config = dict(
    arch='resnet',
    model='image embedding model',
    dataset='gratings and oriented noise at many angles and scales',
    train_examples=197500,
    image_size=32,
    crop_scale_min=1,
    horizontal_flip=False,
    translate=0.12,
    targets=['angle'],
    num_classes=12,
    embedding_dim=128,
    norm='batchnorm',
    activation='relu',
    depths=[5, 5, 5],
    kernel_size=3,
    stem='deep',
    avg_pool_shortcut=True,
    widths=[80, 128, 240],
    am_softmax_margin=0.3,
    am_softmax_scale=16,
    init='torch_default',
    residual_init='none',
    optimizer='soap',
    beta2=0.99,
    lr=0.0038,
    beta1=0.95,
    shampoo_beta=0.99,
    eps=1e-08,
    precondition_frequency=32,
    max_precond_dim=1536,
    merge_dims=True,
    one_sided=False,
    adamw_lr_other_params=0.00085,
    steps=11300,
    batch_size=128,
    epochs=7.3,
    lr_schedule='cosine',
    final_lr_fraction=0,
    warmup_steps=330,
    weight_decay=0.06,
    adamw_weight_decay_other_params=0.05,
)
Rows from block 6, named by matrix and row number. Rows with one number belong to one channel. Each number is 128 + 24 x the weight over its row's rms, rounded and kept within 0 to 255. All counts start at 0. Numbers have three digits each. After the name is the row's rms in percent of the matrix's.
# convs0: first 3x3 conv (model.blocks.6.convs.0.weight, 128x128x3x3), inputs 114-127, a 3x3 kernel for each
# convs1: second 3x3 conv (model.blocks.6.convs.1.weight, 128x128x3x3, transposed), outputs 114-127, a 3x3 kernel for each
convs0.60 099:111143140146098126153146102150106134149139141181125132162173137119133137147130130103123147130142173127105152148152151171108095067128093123115127099077143119136137120132129129166103134096152135118152148117100118123158126141101175128146173159145127115113117142139090101088163123155153113127108142131125181125109094123106135118107175118181140099110134112096148148111108190136145134
convs1.60 099:160118133132131125142140156139119133135108129095122138106090133085116121143142103116131137135089115119173077147144120113144146132117133120163110124103147144164099075121114090102117133115124141095118180112102166113135137117107101118129106100123130116152151120118144124147122159123154111134158119119121125092127119138152143158101134152105170126149200171142152103155136143102104129
convs0.61 102:131121114167144105170098124149130158126145122104134132119119099161124097136145116100120154094113134103143163085158100176065132111190156118123100095133105140148151141084114104118153106129125144165135074132143141100094109126090172123128141133132115127058150111075192153109120158108147115142159105120147115125153125130120091135114143133133145090144101105118116136096113151131114152
convs1.61 099:116132126119159096136139123114148106119109104112131186074107105152128125196138106128095083128124147134079174148168144166153104154134106121134154107120150142082150127151119113133158130117099077118094158115157156140122142147174164130101058178149128121119129089096159132143131166110138108112086150126110164175125129100114128081112137152086126146111142152096134104146110140094130136
convs0.62 104:127170110138126164135138154137152064138075147140129126091115087106138147131152137119122109089126156187153107140109131142111126148112125141184109112121142096145161131117104122112151133104118122169134125131098137137108137114166116102125122121172126114152125122160116083122145129126097167109134120124105093121082144124123131147133162100128121142138109147147121090162137114157173099
convs1.62 104:150138129110104117138173113155145113122150129126134112146153086154134106156152175141083118118139127122140126131104169169156126161162100162123100151097131130122176131135144080086136128089139134071133145132114123146093128088124138140107134109119098149143126097143140129105088085103127106164133163141127167140127097118130142143168084143156124129145101125088096135110121158094138127
convs0.63 101:124068164143116106131130167134137127124118097141106127091101163122120111110142126113160116144132160101129138115136085109123149085121156116131128139129112124122111121136091155147162115105147132123050169137145128078098113137104158154138129080121120121178109123114147088137157140128098134106117135117119148139112105095156135100132128148153093135110148148135168157118135151128109156
convs1.63 098:143141083156141115139088165115119145167127127144072149099139156081160163090125132125137083110127100145099158096130121131144089096143146133120097126151135153119136139103111140162145149140109136149130145100154142177089113112119143161127158168141144156123138146093096107088135129140155148120106113123106124171089139093143121090114125130133137131114106108137131070183091111095134095
convs0.64 102:141114145143186097151128117098177148122112151090137074167092100090126105141148148100138139133110144114160130150124097164142132151131126113147131134102085125147141103118108092078138156148131095153124121149092106186161111132155093132122096115137165131168104112124146119170119119149110141135131124111140116115139133106144127152159129160113133149105132121151110111147135121125137135
convs1.64 103:071147106108099136076110130116129148139119111121135146109127123110139127131118108158080067108135134140127120101133132134127151133147159121113119125182132114168104152141127082162115156098112086131179147092086124152124171134126125156101163122162136146119134116088074097157149129163140147112111092138128125148133138140098115183143116134117138138131103094114136113150150148113129114
convs0.65 097:105142135129111159139144107150126142145172106144105143118122149132148138145116104140090139180132092160148124108149134146092144128125167129110107134144128139145127132152109111157144141113123107121109098086140097143117143137102094128170125176092151125148131124070116107144167177098116126137166125137142155140137170105131127126078149127120128111140125127113131104196154203150117120
convs1.65 097:103089086153124150157094098111083079103136125113114144188141119130146133100121116118109088107154111117080127117082160116122124141113134097124092137134137112136154146114105120130102102131146119181106114095104164105153142139072096126110139159127118119156124089099159154121142110081126126121083119108101108143172103114132143094133142103113148118133144153144095137116127122110088118
convs0.66 100:143103124110179122130154126139144151113137069162127152136126129122173062145092175169136135127146125152145110167107124131126176115119116100128116103098155138123128108136133111077155133120138129124114077157149148114089111139097193134125118146195100128132158146119163148127123144145091121197106116091072113128133137156140125165133126171150135077089142082141121123133145149118131086
convs1.66 101:141094167088127136103120118101146136149123142127137131110122121099150107079106076128105166102115110106199130124154120118107116134146105084125101147142130143145135197164138119106110097133118160139099083090155190166129125119130143133161167079134156160105163121152089154091150106084146139146137125102112128128123124122124138089147106126082138126123130161098169149129112128132117170
convs0.67 099:153108104099151120108127158097137111163158133158096110165118092110142129101102096119122125125134157109156114108140077143126124164160074125121160126143086125099184133128163119127160113115106104117139111150160125116121150125162109108169105128068116134083127147148115123102080129127144137120083113107097120111110090113150103159121136082122126160114137106133100135124124160140136154
convs1.67 100:160159121149120104142118121122141104164099152106116152133097158117133121140170176156096103103147126132127148126139125155159123108153080129143112128155088148138142104138092133126167112154100132158062133141110151141096101121190134124159098131100141135123101096116106114150108161132117114131127142152177135132110154105138139140155140090187110164088123134136112165129106151117111110
convs0.68 098:128159120105132091115131127120139127128131134151130104143120106138108085084119114139102153144166155110145059106102136110096109101131072140144111149152106125114164128092130144111166094114132165112092093132129158165090165151148109122130118129109151159121146136195112098132136121141149135112123176152085155116186127139076096138074112089161106151111099103120125120114119098145178127
convs1.68 098:185151111121201106124124087123073111119098102122145160125105125149132124095164130103122101171150116122104153174094088127065106096108143155128123118090115139101106167085120105159089135088122132156124120144140085109111071145139143120157122133142093134114124111147141126156091133137114101089134148151140129091085148158152185146118127107138139105172126134120158144157109153130080129
convs0.69 101:136136091158113077213171124108117097146150147139134144084136106107107121126108138131099146104134144114134089121143086089157095077151123116139116150138104132158166143123128099108171126093128081108148148155114076110093158130148092073132127164174146150113112132152111109118156084125126150138142136140122155106125096115084148146148139101139102136158110106126105107143142121136102146
convs1.69 097:130126159142075105117122134087123138120128138108141078155132131117118126142100121184137112142103106106144094143121116125128144120074126139157149108111132125157123097155089167111080105136113146085116164123142122122126133142127092119150096107122136118103134150117128155160141132158121124146184149161135112151105119114129127135109139112160142085074135179112117153114161140144105126
convs0.70 098:133101151128119125119108122154104143122088100117094112142107112125115123091095141081096120103130140136120137125156119129142114106178102105145113130094103188170101129088156120134116173125151153096134089158085113093126146125091150136090102076166129092124119111128124144135139069112108136105163158148150150110138133174100150153114096107120081136162127195173143121130170129075126139
convs1.70 100:139100127141067101142144115132101112167142085129153158100133104144133121139141142125138102117095143111158168182134123101140107143132129133146115118115124107152167089131114133118106149154155102140132117176165138111111134103151089130157172126099080112193140160133140108091086117090141127147158141176147128170090158080165150130156144133117084127136138122096161104189083115143139117
convs0.71 098:139131082124141112126157146132119119127135100128171103116115132077178134119128114136114151140079154141116138146101121166099153116149112124116140148132168150096111118129064136125131107172132110092115128130150120107151102080124159094150137126104127095156101121147093123122167152178162136159095099147142130110141143165139103088108124102092073137109178108168113141130093139160102140
convs1.71 096:112112154102096069128128119082119141157112058127082127131094115098105132156115147172116120062157141142111119135114154095137093169117116101095101119117113107153173081115118149143155130176109110094133147135128135109160137140118124113114117124162084095150129136057155134076121124113083116132090137134121163164101107116120106119095144132151105105120134101169135131144112174148149159
convs0.72 098:129137122111145142104202084107083175130127118145124107119132131163169090121163150120131123151098146177116079101129154162100126121125128137110116159164122123121146124139177102144158104107121152119079127154159141151105069093157091156161115201107124105152146128157133138144106152115126092125155125130085195136105129110118113102130114147097103135114139087118159126119114117140129104
convs1.72 099:106117141131117109118095126150120114136112108055129108095118100147103110163097152130124138124113112108072152169117127133078125105126135136165124124134113159116026176114121110130136086114180152184130169105140135102128147143109094121113148106178123131140108146122094150135135179178122120131097121105149145108123134164105171160120145146134138120154123116141120153127132163154131121
convs0.73 098:129161114124114099169134106119126115102132154135128097113096142124122121177140127134119125125129113128145087134092084123103145122161127101094110136160127127130120149136123124102102116140125161157164149126094140107083119161135107096140127150134143136139129102133131108103076131171128121159138102127103080113115162200135094102106121101120181168124113102108097122164175146095083149
convs1.73 098:175112145162169138169102114112128092123113120171125161140139121105152099085127155142138171128117121157152113152133099124136107124134108136165144104101135110142122134131147133114133147083175116148136167163100107105095172125114141130129106112132148130132148158099076107098128130127161144145153128111119179117115148138150093106100161139105136169104124128089139095100125138122112131
convs0.74 097:106137107127117145151110155146104129105122143118122120087133149098128136115160100114086152135090106166106117118129156128093113119158147151124125104127125110116135120189113089144109130089151137139152107110163118098111092127169160093152133113158167163158146105107125114156126172146105137100148095108125111099109153137125167137131092160115110068138085141139150136121134106134114094
convs1.74 096:117177121096192115086179120138175135130135127141102126125092141124127117147151134113145138111126111133113082117143153126142133116155148128146108097140130175107129146103125141149165136138131142155094095139129093142127136144130115154111159124081145128128131121119113111101139128150088127111132146123093158135109154124070109117128139124127126112124116109139104158140124127162094118
convs0.75 099:109129133121137121105097117110104127166143173116161126148131140124086126101135135124097106137169131107108108118105153117141136114116134143153154128158134105115139136133148117122143115101088152121145148088154134097108142134125145151153069130097150154128103113129148160109125146145090137112115126099151111150110121126102109134088101090111119122153104172112076121114100145168129145
convs1.75 098:131117158156137146120112156124098135124126151122125109131073135130105154163121115163155135110156149116104154176138124149164146150124163127137120088119139159084134125118095084118140089132115104095131150142084135158114140145092112137129134131170149127095066128122089108150138089134101139098135096129126127178133125116159084118139107089125123112147145120175103156136139141119164161
convs0.76 101:103107156103126094155144160132148134124150080130107143148125201138100124118092143137164153154133151149107131119103128157170066105167155148114132107121125161123187107175101123159132148150143108137131147143139120109101096166122151121111092151114141112115150129140143125133133076070135103162111152104169128121098161080120135130109125140115133120098139153167134138111099136088112114
convs1.76 096:133102191132134114133136104094126121118130114137118131131105078152114120109136136101138141123141081165179086162136120140129143140135095157135159134112112111132120114126097131131120157093095136148095105123128115141144102139120131138082135108107140140183155148100117123122121144095107112122138112128074104158138121110117137161108106106124124130144116125146072104132142141136148101
convs0.77 102:135151143099114131137129133154130132133116102117138125116130168096137151174096129126164154167101116127118099127155085119119149069145154134091132127153138238118129132173123156102148125125111126145119137099101095160138119148155156117116114146128137150106152200113122094100132097094114160128104103097128083113128140166128130103121133132129072184104129105148160072078166137108128136
convs1.77 109:108108112143141129163085132100136146181078099136145123151132148150129129085137135118139177092085057105179124084154154096135112124112117142124117101141100114151112116099160092131148151094121110088102102166130125151153149160126110127143094141163115114127174142123088121115129132111123138105149143154108087152122139098122147136079147083136168104127122149113150087127110154134126131
convs0.78 099:120130166138093093098123151134090134124165135120147132129161091119122111106142135205092123050133148152145176132102177132138129129144125136124145130125102153140125111139133168098141171109157137131166125136125117100093138131143137095143155095152128085100128111134091118113094170115091127137185094130122088119147111196121119106102118116118127122135160156111117099155096088161114120
convs1.78 101:119136109129129144090105134132089129125113130170084160104111125093110150131133137144170133105172161125121162171149147127150089128106147131117118166154140095147134146124129166176113119113161123101179085130130126093136155122133117182143130152127158132147146168107131153129130126120140118121128107115112125113161148139081155155159108104156116080137128135112158152136159127125125147
convs0.79 097:123078089127121150154124131160178160111122153135124149129119099135115157105122090157119172096126099120131170100162130144131134129135109123122121114131114162176132105127114102122165155106136188157100130081157123111105125151109120140129101157132164145137132106145087117113124126133126173092169136136129113127105109116107138108163130129135150098123103098108104142101137138113108121
convs1.79 101:159107163123095132135129137144130144135132086098140129100130073122134118174154136142112178158155086118119108135118107148144143146097073128109108163174151112111147083078144175139140132148131151147142120151125110108132144128132140096104091123149130163089118126146115155093125143145144177097141134119136102144135124121104127121119120092178129121147113154121077132138122155141170139
convs0.80 100:100088152180112124141128103101160135114095138150091138094158142091163126110114092132123131121121125135152120066111170092156145138078120147141139121129159146168106115132096139131129147141111126103106151151101115121116113146128162143135126116094145117161151125165191108140097142118156130151089153119147096122136118153123110147136164146136146136144101158138125140095135141110156074
convs1.80 099:121161112081098129165123118143117170097130137108139117122111131116083121120166064123132162133100166164138103132106098126118125125131108154130133102126154150130146158162142137098098117142094100130127131097108158097131090110141117157143091124127102166120151172139167084166102119099107100169074127099110131114138125117064136126094095159139139159125120131144125106136127143136136127
convs0.81 097:129129097120114126086163096169182126119144136106093131137102138121148058113115101150132106130156107096097124122112131154156100122121078121141158145120124121147143139133162105114111081135134110147131125117151132064139081119178120113115114136127139092105103144167126149088155154116149082144181133116099140102119105128084155128127137123129132136119120131157141162151088113133112104
convs1.81 103:135130159149196102100145152131127157128122166131122113140164098134154110156133115145128107128150145101147116125117183135135091161154077159151109114117105131131134147109075131116137072103143138123136152130175139124101137131142141109116127076169153137081143136156094174094154101154130118129068129117119118121123159097101145087097152148169127148117103153181137043158114111140125119
convs0.82 100:109155113096125117113092162097130106138128129162116148151087088162139116132184122151128120148107140097153154074143119156123161128068117112113109139139118119087169147124100135110120140134139102097125099188215088110133111127185144112135096119147112137168089165180114134121119111148110127121114133146121154133124139120123119153099110155157123112098119142133090133161116108123164146
convs1.82 101:123124110120115130094153164118097086144158134117121128150113157115147162104145114101119104102124147132172122165100132140129126125123132120087109101123160143168124134179108083117144097120119105133123152131086128153120110136129124101166154166126130129094132117151166124085138132094110113118120110133129134088137111151083209127136124109083103162123146138094091142114134127134129163
convs0.83 100:163133135156126134170136119143137155088157098110098117096101103105155133075144159140153088096091157122096138137122118114152090126110117164175145139115133133136142144148140132115094096122143149140101151130087116128144143181117130107125146125142113125125173093142159151110113135131137095153129144132147141133119115142182150155110158126122122139121092137164134134157116160121119100
convs1.83 098:125114118120108112138151130108126091106174150146117166119126136148129168128142122117081143111121115184154126170112100131158119145166113127160155130111143140140101125126171094134126142155111147127110155132115115151140142161119144140157104099116100134122113135146138085132157135142109114134142097178157129121116094123120110140139159162115153119124111101112109160125129096178104109
convs0.84 099:137093110138137146138178127142119141098131135121108125113170131094092171106114156133141118145121131123115111088109097162166102143157167126130105167111150122125095147145141130144141136119096100102139126143116130141111154135099162133120128154108169146090170133091140150119107114117103092177148122106159117102119118131128061144134151095175112079184110144106095151121111146137113071
convs1.84 098:120101077088137147122153087116135169107092125113124146119115145160123125140118112141129163153120110104123117138156099115149160133133139109109139157126142133130125167150138118122130117128165127137092117126143126112172131145104163168112163115088112129084145140177127098166159121093168118126163126134139142123133141116145150125131157077124102115158119172113169136141165139127138122
convs0.85 102:139103093152105145117143171163137159124120165114092122113129109095104134125124134131120084128112089180183110139148112130101116119096135144093130131093147097140133123113142105158168158144135138090121088141090173115154143117085115131161140154158130155122128121127095133112122209134092119142134107105098116113139131112111106077102100077113137161155120127117151126160140125140135119
convs1.85 095:107105089121114140111155158093094177144180119137099142148103111118131138147134129148140115158108107139134111157107134135149133154121185142128152112131130143112108096059124130133145104132157082102176084123148109135148158136087126126124128142134099131098142105161130153106135125133107168137186105129111133138090109131134163107122164121143114148119196074150157110130103089130107099
convs0.86 099:158103092123124141136145100132123142118171139120079130134125137093089131129127114109081142163120172169108140185121124118114133118130137120159146067117108147136093145169120118113139080093184153154107044140118173141181130105135122163143103109152106090145090110116123119137137225171092104149125143143133127108144092129154112112169126116162144118114132100148127121157103147126112168
convs1.86 100:158111087096093137199095143132149171123127115156129115133129175122132140102147181103099127108143131148100128056146111104154137086111142159103167097139082139121110101135152133143122140094104066128170124126130146085099112151135155127147131157148117175116103111140129118139122139117090108084141142123147108103107087145104120130092138111095135143132140140130160132113103124160105108
convs0.87 099:119109149179185141135117088147133126135149087125112137121133139074101147118112134144134094122130094106167124098116145089145092186124101098155165126148122081147096135105105126112131093123148149126136135120130098138136146117143109136130117138136117157191101107124147140106159131119137082125105184163136114126100109116134149127095123109077129164127082126122108154118145122140116136
convs1.87 101:108141152116140127108143115115118172143124102133116151138158136108081119121092163164127084105122092096147158105114103143095122128110131089159147131143146128129128079107169134164166159133136062156138169141115129086163125104135146108107149185131078133147114110136140161125127112116121114118158071149123126120130143191127118111104127182114159141131106175123120155106138132140107189
convs0.88 098:101123093154119105148140156123137089109110140103154161107136121134098142102115129132179082108150119120104124125108125089069113181095164131110109158128125140147121104147162142130163126131138130181128099163142132126128129164144094135153112127116105136119147150123138082151097174144105127134131108118106126127137095149124141117152162153094134109109144080126149087172146117112110134
convs1.88 101:176150115137126116158124127129112112163110126124134168150135157172108158102102165097153122146085149113159183099116152148138141120130141119147156096131099116094130147142108146153138141110096134171133116089102096128102121140150150121156136116115117113140171104110154080170119134131090106109135148104093086117144119156123116112165115149133127103090099134105101104168144070135098087
convs0.89 101:123087163087149087137140145151138110120157139131099138139121117122153117140130112115096166145162158102138158139089143119074157152157114104110133128133103195142127121124109116131089098141103122105078127107134151124115108161138139142144121164096105137113145125127125130135111095152113118108133156139160131148163167126126146102156104103115134084147196119140126152154134139132129149
convs1.89 101:133126083122117126143170136062122110084159124157095155141152126133105147108130120093131154135157131082142156170116097135152120122182105101136111145132129128132157138132073145152150129130145113159140111113165133104122138182086134067136100169115151098107109130213161144091121074167122125143142133115120113131141123118141131109146115125136131186117139130146095129136132169154137143
convs0.90 097:129140135172096096134126125136164151077116128126129146081132114110110147112115136152130132161110142150123143089143112146135112087109100154159144130128108145137106115156107112138125176167182137121106157184123184078169150113136166140140131143153145113114132163112119151124131130119158160112125140171160147084131159138135108150156124137146102121096130134131099127114100094172139188
convs1.90 095:138101105114127120145149118072108092126142124136118127124140122096128154128125110124097103157088143158136124139127159131146157134101172077159179127064140145133126136155097081098131116122148153118116124167135113095181144131108146152160084108146106084139171125121117114106110151130150116132137093146096135176144134065130081127114103149116163157104159101134143118139165163124126123
convs0.91 099:175133132131102116123140096159131128119109156093118155126173114105077135114121172130149100123167137122113105102170197133143107136100127157145122159125126130099135113097112137131151084107109102114144141163110154105133119139116136044171128150138114154137149119120124136123138150132138091081096179154105081082124153145123179105102164129129158092127172114112133093164164099088097137
convs1.91 101:107147136131124097159131135167147113095104148097103111152154141139125128133124067134130143091125128120179096107157090098151108120153099126125122144142089121132102137118131137101136147058140131128139110136124131121140138137132068097121163112120087128164149154135135121156158088104132138104163089143101122118154125094149139123133155115117140104130180125126168128147129119178109146
convs0.92 097:135137148129086100146111112093176128132140075090163086123094127136165134125146120117138108123134109128104128137113129150124139086143156152138105147104116125171140095104095120110112108159140103130134090098173167133132160119177105116166156149133113119157119126143112159169135106177155124148088164158123150153099106105140146127148170139155141118119150104130122152161133135102110138
convs1.92 093:151110126131162156120132134120141118128118127152157110124142137133104136128172152142104151107137099145130149156127119126150120168159128145090151126121144143112129103104102143160141137125135131148132104145137142154156134138153106145169145132141150068121136142119138132095087099140119157120170160154132161171148163137132055168078133081112142118173125157146092119097110136130132120
convs0.93 101:116109154081135085147149119144143095123128135164131123116138095138168132133118145136113109115147154107135128107133115125145110118099120128089097188146089118137127102138111125112155125086140166122136119142124141125132130123130113140163112117157087150169099085123099120138105098141146123131141126110120141140115132117081136127169146172145120101147109195116118124119099189127190124
convs1.93 098:160126095128143119136138112152143157103176142153129116124139143124127133105153151166109140169127166085136106126127117112153097116072133141105104126150157128157133102102139104143128172122119151144125117145107134075145159082123166171120114097142127143114120142107136149161134163160135114177106087122111143175137122134140131155123124131162109153115164109143143111160073119146134150
convs0.94 101:143138084142134139138115146107106135101107103122088147134116102111144130125110134105125125147159102107124138142138125133120138069127101142120144113139103177114086163141175152119120096144105052115130119159153136125085057146100128145124122115124093129135123113113157140138092151143138137142105167116146126131122093122130147102156100149157142113117167131128119144086169112117134086
convs1.94 101:119140119125143112129096159125161116135116146156148097116140129099142121087107142114167132139159175133132147110134183100130155082164142137132170079097105134109192139137114144130121090154110111143113132172177133072118130132174126122098113094179096118136211114117138103188109107110130106143128165133132119122148070118124125115172186095112128124150128086124123154147153138132121132
convs0.95 099:143122136133110111159116121142097119114134161093158184095156146133100124140139087153154105117125084126110161134085103215145182060111088111085157135141120142109148144135149119146115135129096114107154128153146129063068136168102120171154122092107157109138145123106157116124107154128131152118173078097156170146103173099072129124092099104125142091146141097130125093159152119146140113
convs1.95 097:153158127157165123149087109131088141091093148128147157158151162163102132114130147176116126110079146146174105094141154095121116103094131126174161114137097102161143169117165147146122078137123097181174109105112126131110185111112150144115135146132130100115148100145114134160136104124117119124108128138085102121146142138150137124177146143156095165142164122167148143121154094093163112
convs0.96 101:106147118048134172116136118158090077136105141106152096101140145128113146179075088098184121102064138167112143132091159131092136107126119117148105123126118170129154131132162137133120115128116165103128102120099151149137114105125123120113140134112155142121136135071133139123160085140134126151130173152111126117117143105125126101112135155097092112124119182125103121118135123136126151
convs1.96 096:117108092121099119131144096136167080154159113063140126129114126164125129101162146122153161173107132135140112160103116151117167113158115070107126149123100165162118122137177132126121137124052110112107166121110135146134143145131114104152130118121128156108130123166172119128115133120140132137149131099174107109123133108121124087110119144172109149121126133093127110085158121102149131
convs0.97 098:152155152113108126138159092124105149099102113128117139163144165114086124100144125146125135147107149135127122136125126099145121103124090144095125103149136152105109119101150110150137165094111077109135133140101094108130087109146124137123111146113155109117133151106097114130133146148181097161086139125147089135129148140106161116144127173147119102120162125147156118143113146140140119
convs1.97 098:158130173137124102169106157139082105107132122123114129126124150129146104101140098142135107095129173117120133115111148188121130163109106137083174127156135112145120110131146109101117134148085068133138150138118137153131160100118133145127093148123165107125123145130121096131131155112092115146120198178119158113136082193139133114135159072154150118128119129138113134127127107157071147
convs0.98 101:085125135146105149138120155150167113121111121122103129119112160069146133102130083150109184137095129060133134161162094095159091131128128121115146127116127139107116125157128125140115110139144105137176116131146128164112176125121104162091162159143109153119111134129169138177125091144105146147150137121073087179119125124132114128148129162116128133136104092103153146155110121116109092
convs1.98 097:105105115134122113146123110162145124087118133145142112104103127129135163119145095135071154182115141151160072127154112139136123115136135158128122126096169162122110081166099123106159093186145170107122174150101155088160119129136123120119146143149113125134166129137110125156104144114153104121132140189139158136110123158134115152109140146103158123110110143118127170149140129153150136
convs0.99 101:153122143118111116135112176109133096108111108133152159126165154079125163136151125104122138107136163148137161122092132123084098082115175106111107149183138125121118106141098150141167122166108139103127139163098095154117112125097139136135143125124106093147119152140113121146119131149098192163104077121106107131151173134148132042169146139154120093115092099115189117173142080127132143
convs1.99 102:158143140090138103126155094125115091145110125114137133123107125129150114144141114103135127162076120132152149093133120160116159179156135133115078158112133169078148118125122102142080083132089093125174155121087128156094115086084104113113118149171174184129103120117113105118100096134133116130132153153117125098130128113134134149096094134103125090178175149140108136096136114177131116
convs0.100 097:157114149114129094141143111142147101137114105104146119134090127135109162122111126143140113176119148118147154123105155122176090118150131105118138115134160122156130118178127134126101093129142120145151148117117161109124143151145142147105153151172127137139102129119141106136114105168095169125114099147106114121131160083120175100166123144120165096152078132132138127133148128107157093
convs1.100 110:109127159152107114107103144174118105124123136135136123113145165094137145172112111146147136054127139142117141123132110150136138182144106124151097141133150120116126169137129128121185124117097121085099156136172113117162138113126086124139118144116114135123142147103103108119157153110108114138175171196078162130177114147130135157112101123101142109128158088124127149084152127157112169
convs0.101 100:144151172173114121112142110123135172103112133093153128106077098126140143142103146127115128098129085093139174107116122102077118128177103156162131129127125105079111115108098138108148136179097135114121137166107096133124123123154158108079121118149140111107136105093168100157093100137087145125136187157091126135124146104100103126138073079135086132150143129144124092141113122091152119
convs1.101 108:083131135151101128081125108157132118154121136099147109124149173123127099101149133166146146090165124094093146110162143089121089059155139142168106116110141096131152135150095171092114108086128123146141110122130085139115134128147101134118189151138126143092137113125180130135125163117107118133153127129109090140086137123113134116115152156148118080122096125103149109143152156086150121
convs0.102 100:128118145110148102156146132140114134095124117139110134150108138143071145094179122114133132124123120107138135121155156120128096142132113170132138119109132103108150117151135083104100132128135091170108083124127152134129117136134069097125124166155103084147143128184114140132142150087141115103090112105079136122120187147122162140111143148146112120127113117152116111118121123092123136
convs1.102 101:142130108136131126124112116122123144153113091146149111129141134110137131113127108145117173130140101136104151115144102155112130133138107094138134131099077172113131203122128133159118167123139125162104131160124173132124076120095128127129130167101090110130115119092162167104092078106110150149155148175129135107160165127109133110119139078150112118157138091146121135115152117185119155
convs0.103 101:103143098120117141118127113151119146165141167093126109132117142152137128130166151154145113176126097126091108089124120107158117100133154116134126125105108179106139127112132146180120128108122130140128108140117127092132143126091116151144089151097142145115121127098099121139110176129116111130152108136149143083136104097095148075100118137127155125130125163094128110166124110121150127
convs1.103 100:113097170152126142102106107164072106130126117179118102155160100139100110139091134115156145105172121105127115131133142095123130100148128139197125126112141176127139147137117097117103107151140118099125134079155169130150139123103139139122151095119182162136101139135142106102146119117137158174120100097118170147142150104158103158143131156095145171087156110161152110118138104118141113
convs0.104 101:161107128134121118150102130136111082167142170126136156145127073140143134116145123133085113151149089130145162128114140125087113122121134137155109120123118136076144174131110119123134099116173116123178121119132133114115086077164141144069116162096105151145132135107133118147121081091127177103106140158176120151129131096092151108138068107119158141109136147149085119164143109137126153
convs1.104 097:122158169095122133096139151112087126120114123129113128142159204152116124083128145127169097135137132089101140109152127106109154153111116119140118113157135150114147138132121132139158096160126113121085149133129129106139138180104157142145157138105148087116138104161125125146115127080140147123137165107114112111172121126123169151152146126141119134128160130160100114134133109148151149
convs0.105 097:134133130143099137121110167111109071123167116095135127148158132115138100133121102133124147120136101122112141114159125139122139140076140097105126124108116184134150144132147131132119124141106137118113117081110124135132104102170139168108086131151093112153091154150128112118131116120105122106081151115126120113137163104130089142124100149148131158145145096130128152145105101152090083
convs1.105 095:137120123105137111173154109112097157162165103112112096115143134122148100157101105130146103101100155169099133110125132109118092135104133137099117122123115122150139079148089058119151149165152121149135161102109164118142145164133103110137144123107120140154142130149125116154149153155131121126136100131079145126135163157084129097110099121127122154139140162155108117134119113140129138
convs0.106 101:135133088108143110126096110117147087136094123121093155160142125154119092131127118120158157112102146139159101156148111132112116155134168138102145133129085164118132108117142137167144124147155099134134105142148147129120129175147121136118120160123110154163140129108145127097122117153146098103114149092139120145161125079088152113136146136107118140158110148143103105159064122165133127
convs1.106 100:146115125132116090116103192101097108146145177152116105101073110123142134179128143125128143087110116102124152172160168102102142140129150115149146094155099135093145103106136115092116119108156110104108078169195170127139109168115121153108119123122136129142094127112131099163100086107173119129166151159104108149133108107103072153087125108066124145092126079125124125069177085197099167
convs0.107 102:118117134143075121103111081140098144146149108123122124143128133104104120150132115145120119119131172117119161145144111108173144129127156148090112125101136129174135115123102144134109126118123110151147153110129156161116112140134105121128134133141147130102145111108133131151140096125121138087141139171143144145134095165148096110147135118130086107131161143171125156095101166158137102
convs1.107 100:117142116118136137069136167112148098129120139165105145149140144117128140152116104115096096131111103146163118168121167123161137134148143106125138072126141168152109131145128111179132111146135133156114074148112122144146167150153071131093087125109156118136139104140089093168108133096146128123125185155114127118113117083112109127147123166141131110150154104111141091163100137109132090
convs0.108 098:133171065136139127118155152156109132120123140085084132115115110115123096147154117145137124166119150101125178124092114169130140131118106123102117148124119162115160107103128139166104114122082095151109112144096113164173158123062163123108123120137113191115114124134186090146129126160080097169164155164116157117110095110130090140112124063113113103160112137157138135127084121138122145
convs1.108 097:112155128098153132100096117133138118131106141161097130160139148092116149122092081102140071165126129088122167133152147087142130133105141141145139108134150148148107140099119077142127116148109126141121136124122142183119149155137114137110124126129132126085118149157138131120122130115161100121085172064089128148139160109169126135138155148145109103146147103107129140119101131137165121
convs0.109 098:106129075175130142161102143107126130130122129137130108118124118119098112127134144107134131092124102165146143053136085148131129136057122118140140105127122116100146091156119127133132128145158111144155119070117116101124166115167125171145102133114113100182105143082113153139109138153131103127112118137103104113113139138174133142107112135111136101123143144176125135147121127147112152
convs1.109 099:123111163156143111129088141112143107110165127088093139149142130100133131141087096088128147156122176114180090131150133130152152135135101127133123120155114122117102127161104099111111107112163112157126134110112137112088090106126106164136128156169137136122069106142115160134103109160128133130102155115150119092104101159154112148192146153131157112122121065125088133164167092094140114
convs0.110 099:130130141144135130108092164129119144134150087117145119123162120141188130097058159088127143129152120110182129105123154100122114144101116087123130114149121120109152108106118160131146133125099114165102117121152147121093070123159158120143152117137145163169139126140182116075084133104111131138175093115093109119164114120121145145143132175125106124129133119131090163129155100154122111
convs1.110 100:170127097156110102120155089125180097142092124103173137139155106145114164125141112124115116151117128133124107120086132140103114149122113136126104128115140130152152163156144141165107131101108089168175092104135106111121113155146136138158155118095130150117136111129115113113094110139113099163121130137115117118145155116123178114119160133119106114146177177167166120062140132127140090
convs0.111 098:130096107146127166139138139205099116133173139116121122154138147112111086138143081109119157105128171185162131121113112117127094109142135142167121141095128111095122119153157127149120095171131130140137124133106107120146190153114147123137149093108158155154149136142151137111112202122174115130123109135101091150134146128117134147136194110101139126131103145137108089114122172122161141
convs1.111 100:168129131152108123131120155130114157104150090164112098130083152097101142132099121108136162112125125110078105077100112185137159126108127134117119162123148100123139118155128110150140166128132097180118107085130182111120132171150181124109121156126145090089125156130130142125130155185138087136144130133155092078148137144150162106136094118130094134150135164080142130145147111115113143